Weights of a small segmentation model: num experts 8.
Rows from block 4 of a small segmentation model, named by matrix and row number. Rows with one number within an expert belong to one neuron, the router's apart. Each number is 500 + 50 x the weight over its row's rms, rounded and kept within 0 to 999. All counts start at 0. Numbers have three digits each.
Before each expert's rows are labels from the 100 images, of 14976, where the router gives the expert most weight on average: "strongest on" is what is common among them; "lies over" is the class under the peak. Only what is clearly more common there than usual is listed. The data: cartoon faces.
# router: router (model.blocks.4.mlp.router.weight, 8x256, trained with AdamW), inputs 0-85
# gate: expert gate (model.blocks.4.mlp.gate, 8x128x256), inputs 0-85
# up: expert up (model.blocks.4.mlp.up, 8x128x256), inputs 0-85
# down: expert down (model.blocks.4.mlp.down, 8x256x128, transposed), outputs 0-85

# expert 1
strongest on: grey hair
lies over: hair
router.1:535500553435417536585538472516452481488564466469521439439474476566538545578608434468505473542535480469490530465509455629439427487493513435433552554516457544608558485510445553569555395572497543438488536583460552443521551469527505435457451564460525447462457404
gate.0:514500499502349499507479431495499505487419491303558505374468453514514492489517557499427417502500485493498513277188495497502497500501502526510534472502501552399498500541454515677487492497455450348508633500500502501499601502504480500499478495503502500350439448
up.0:498489498490504491500499499493459498441504517501500496665500524503495499507500506458553500446499494500502499488498500509523500499500511495500492699500513515497507510476605490498328531500499500510511509500507500502498539511500468501507485501501500252501537466
down.0:500501498507496497495741505313504517493462514500502490502500506480492500496515500543495499479506491490496498495394499499504521506468377501484499500500381509498480486365487480444504500505501588499502544501502516459546510500498473506500520505472503499341497497
gate.1:508501500519527650505504469451496527487484493497503611499703516464500496502500501488500500369510428473493503508522498460553496496398457499499522474553521300499495500501492500500501505493521486458532500477405499489500454527503494512510514491363500538482490322
up.1:472489509408500679532529486485514521500491503492487578493504489605502486511496521492500490481505474495451479503481495501491445503385498491490510511509494491629500491479486501507500407443498530504521600540454559468500498536551468539519473500499500502428477375
down.1:512500503393500508499473438479440523484500423500381500491501493578511481511436521491671461501494577457501471502311539482498499502468495499500502434500500486500500477503498500503508481474443505502498543486498500487518485502632502503493525472496500672362444532

# expert 5
strongest on: bald
lies over: clothes
router.5:482535551544445506406542523459575476566479503448477598501439614452505508503561551536463525588571441585606573519475597524502556509447455492571462470484491500496527464502409481480492427471471584473481462489460412500532502453420496466458462555463490480533478471
gate.0:500501498502432499509452504498274579394500503550486497479507500466501415500498501483316501498496503443513340541309543499603498455501486482429501499492486500490502500478499452498505517499497474503502508477500497570339501503558520500494499424499411443504493500
up.0:500500500500630496413501502501491481486361493505319498498505515500499468521500500487533501498498501498498500473499509486502501494499501500499489473507535502413467556522477499526509548496422500526500466492501498510490504499433498491510521496504522481502514492
down.0:514498496322555506499499500497496495502500501516495497499500500607501504535499490500524515490500501568513462500525392481501404460508521436475443541436504496490352500489584485500513493499507698500471502502499506491500298527502503374502508311499505499493506519
gate.1:455442473496461586512524548500492507495426443491479511519514500503488499494501498500470514532485425603501531518500600632488535500539497517501528453495502500386612533615494493473496586493574470486514522376500305503500492500466485542552586422505475498496499544
up.1:486469574472479510545503541207482513482509499500425546500500505495490250496598517407500509500498487586509566533475588455473510500500500483506498498472505499469577484520349394493480514500520498504500587465478491503503474507495544548511557410504500480445499517
down.1:566498680379509332435466499545501479490516518505660523484547502500498506521501502554474495512500499500484508263473495500454595523489522509475498500494507611698492514490512508502472494502495459524492500537522627472451505505498482496479494539501535522497483409

# expert 7
strongest on: beard; red hair; curly hair
lies over: hair
router.7:470418484447600554566543540489574560500532486577542587538459472498436394509526475483506440441539420530489505483519509518509484560415530548577569473494571501654558506414526526447458504526517481519446442504463540449523526535490393593484484547476486431536515502
gate.0:499479515489502475500502514497500503482498504458524503494497500486495500507501633493524506497503500483480509255121481477512531473416486506483502507505500523502495495510499512394499507466479506496503531479488526493500500507458508507485498507500492511501514497
up.0:499463492524495395489499476500494502494459491511503463494423534497501504734498503500495449498513453500515592502500497454503484496513337500496474461502501500499504605505502488466501578499516495496485504493502505506498505499500500473514524374500497386501502500
down.0:538525498496501491506376431471501430492558490499500525568518500504485499503488506493484499498471500510533495505493501509539499500511500497499572501502479517500495500503420500403484499480507499412506479505495500395467524533506500500501516495500488501570487505
gate.1:499427506500522391508806489631501495519522509525509496539593501466497504509581511499503567545396500487478507147503493488490668510474500517502517499499508531502316500481458540500508497493459488482483500503511500491413503414500500547502439500504348578471494506
up.1:501499547500521533500335547442513694493502498456495500509466519420500543521503498516527403497488364555500511631488491585505501364500458523506520500508503497508681500656481496302489478525508488506519500379502468480498483500487455502479503482501500348522502542
down.1:496495559501525489453424423513529527506478575445534470491475607546511499449497496626502503509494501442407520459409541439356492503445489446500499621524503526494500502509519500637510429500440499518500462497548506528542517497502495522506507499507503508531500503

# expert 3
strongest on: teal face; teal hair; long hair
lies over: skin
router.3:537514471535576524509466511505421396501489478446450551446549588521624612533611558594489485515466533533524473501532409442465494450567506492419538467520512469472496428440498471435510478460394472538492580578496506504502531556510502505432471552517469608434492448
gate.0:519478513281500500508485493483500499499493449328502499616515605495501659502500501509564474314491499489506523524537500511500599487559495555502477479518499529490477498498383370565387457568479520503497499498499535498500493487465484499486500494509489500452487520
up.0:463523499506498500504535501544500495499500506489498502470507491544499446499568498446499506514571451518508497499500501501503485574511416457497568441497491510496498167479517509482570510471496500501480503507501500500516488500626508498491498522499637492497495498
down.0:483501502415463499507492513537520500601550501500467445500463489620493498529500601489500500509505369487500462472499501510520491511532500485488497502462476500507513499484513256462499501500512491544528480484349500499453547438501499505458464503501500484497423462
gate.1:509537510503592510499500456561520480535490490487454476500721503510513514491511522496493502548521500481492500409511501371497515456501500470502366466504395506463456501550449507501519504533499500494500508502521483504523494310499508452375520500498438544323512464
up.1:509419499534490486485439489411491498451362503512564545498473496494498500550548464499511500504450431480498517451386501499511499499414501500513500503511490538511497501499461500554501512510498518501521500343661515505492501505433467646501348488501499497544256497
down.1:421480326570500497506625486333501500428361501541514560525500496530471500517508504514407553366437500462586627487494517409559498513594490447515498476501500502501479524502523476501501538507496502442557440504484633499493500500499641499499488509459515494618546524